From a checkpoint of a small segmentation model.
Model: 10.7M parameters, arch unet, norm instancenorm.
Training: soap at rate 0.0021, 18000 steps, batches of 384, held-out accuracy 97%.
Data: trained on rendered landscapes of hills, water and sky, 145000 training examples, 47.7 epochs.
Rows from block 13 of a small segmentation model, named by matrix and row number. Rows with one number belong to one channel. Each number is 500 + 25 x the weight over its row's rms, rounded and kept within 0 to 999. All counts start at 0. Numbers have three digits each.
After each channel's rows are labels from the 100 images, of 14848, where the channel reaches its highest value: "patch colour" is the nearest of a few named colours to the mean colour under the peak. Only what is clearly more common there than usual is listed. The data: rendered landscapes of hills, water and sky.
# convs0: first 3x3 conv (model.decb.0.2.convs.0.weight, 192x192x3x3, each kernel summed), inputs 0-63
# convs1: second 3x3 conv (model.decb.0.2.convs.1.weight, 192x192x3x3, transposed, each kernel summed), outputs 0-63

convs0.147:503510490504505524481485494526490477511489509508499509487505475524498547472471543456417485495507462478505525475468534496494494535553536541533520476483498485555522471486541532510499508520475491
convs1.147:547504522499463506511496487509518497474528491530486494472485546470541462480520466513519504467473509514478516446511479547497481482489528436453490497495473498472503518498504515519515494490503476
patch colour: black

convs0.57:468467481498501524484501502468465491503521452519486526463492530531483556533487467496516518491545511482514511482480511459494505479516506497487486470476540468471492492514560538516489485494501530
convs1.57:472480498512499482488525508484523433530485529517495485542513496497545490516505514487512535491440527560462459483481501486474500495526507480495508524505476457565512496472462493495489505511489478
patch colour: brown

convs0.54:464510466528499493524479482467483474519465490511536548504491516490483533534494494520492509506516491494471490460523486493504470496513474518522496565524528493474505514457506483484485518494487458
convs1.54:507486524467492462500512513502488555517504474492439527499442524487509481475517500488484531505503511483513511477536484481532474533502432476480482457500504525422456446532516488491500498460494532
patch colour: brown

convs0.78:527472487462457489489493500522485506502496512490514494508498493526511475489523523507483510503521494512507520424481525481490499530521469509489480479566492488560531492526502481516475536487506523
convs1.78:505488492509515529472519493497501490517534493562536503494498510451496510511503510480495477498486500472503498556530483508490514475506542489476511435463485464479520480497523482500494479486524472
patch colour: black

convs0.81:535477478470508520495525503480487499476534462505505515512486481482502533517496488477537493502510494505468539452508564486488470553499542433502494513516504503497523503511458508498493500485497559
convs1.81:495513534517465491497493520541521498479513526446450538528468545480494492514535491505475498509474485492551508492512476471531493476476511541532494517491522488496521463525472466487513501558509476
patch colour: pink

convs0.83:534526524476526495501427504511520466531539496511531508519531471525507522524482515478497535525479481484467498501495491477466505507513532452489496520476481483443491451455488484489516494528482486
convs1.83:507526503485499531502539471521466500495489531519457485481510509508455493455515524476477470481496510516506490531490440462466515519515515514495503489473564506483487518561508524492515503505489551
patch colour: cyan

convs0.155:536504462493475489508501507449516469521446506539473484500504483450521497457497528492469522525510516476531489533466457471443504485542497521470525508487493506486554513502509511517507469505540452
convs1.155:515525525484514489513519514520513501468541510475494503479504482463453494497458483490506510530546514496519482531500482535492482516500528522472509514513495491442455467506528481504492519501484539
patch colour: cyan

convs0.47:529489517495499481483525490507509535510518435572504514519490494485492474488500492476502516516498508481505443532460495468499521531532514451509479458465512522467507522497497514555454585521456523
convs1.47:467497490509497525496499532473480470510509521470504483494512481419479486490499474517507502482485480491492515452534505499507476519481468480528494552481493476490456483520481472448534472468536511
patch colour: brown

convs0.136:473507504511535505476482540499506493489479475459507485491506438504480502526471468457515468470490531494502495557488437491504492504543502565512488531513473467498476511503489473428473492483463499
convs1.136:489489492451478489490479451495493514510488494509461533461479489490526528510495513520475495522504501445470521501478507557512481464501533515463499490468515459516512527483489487569527485546536441
patch colour: brown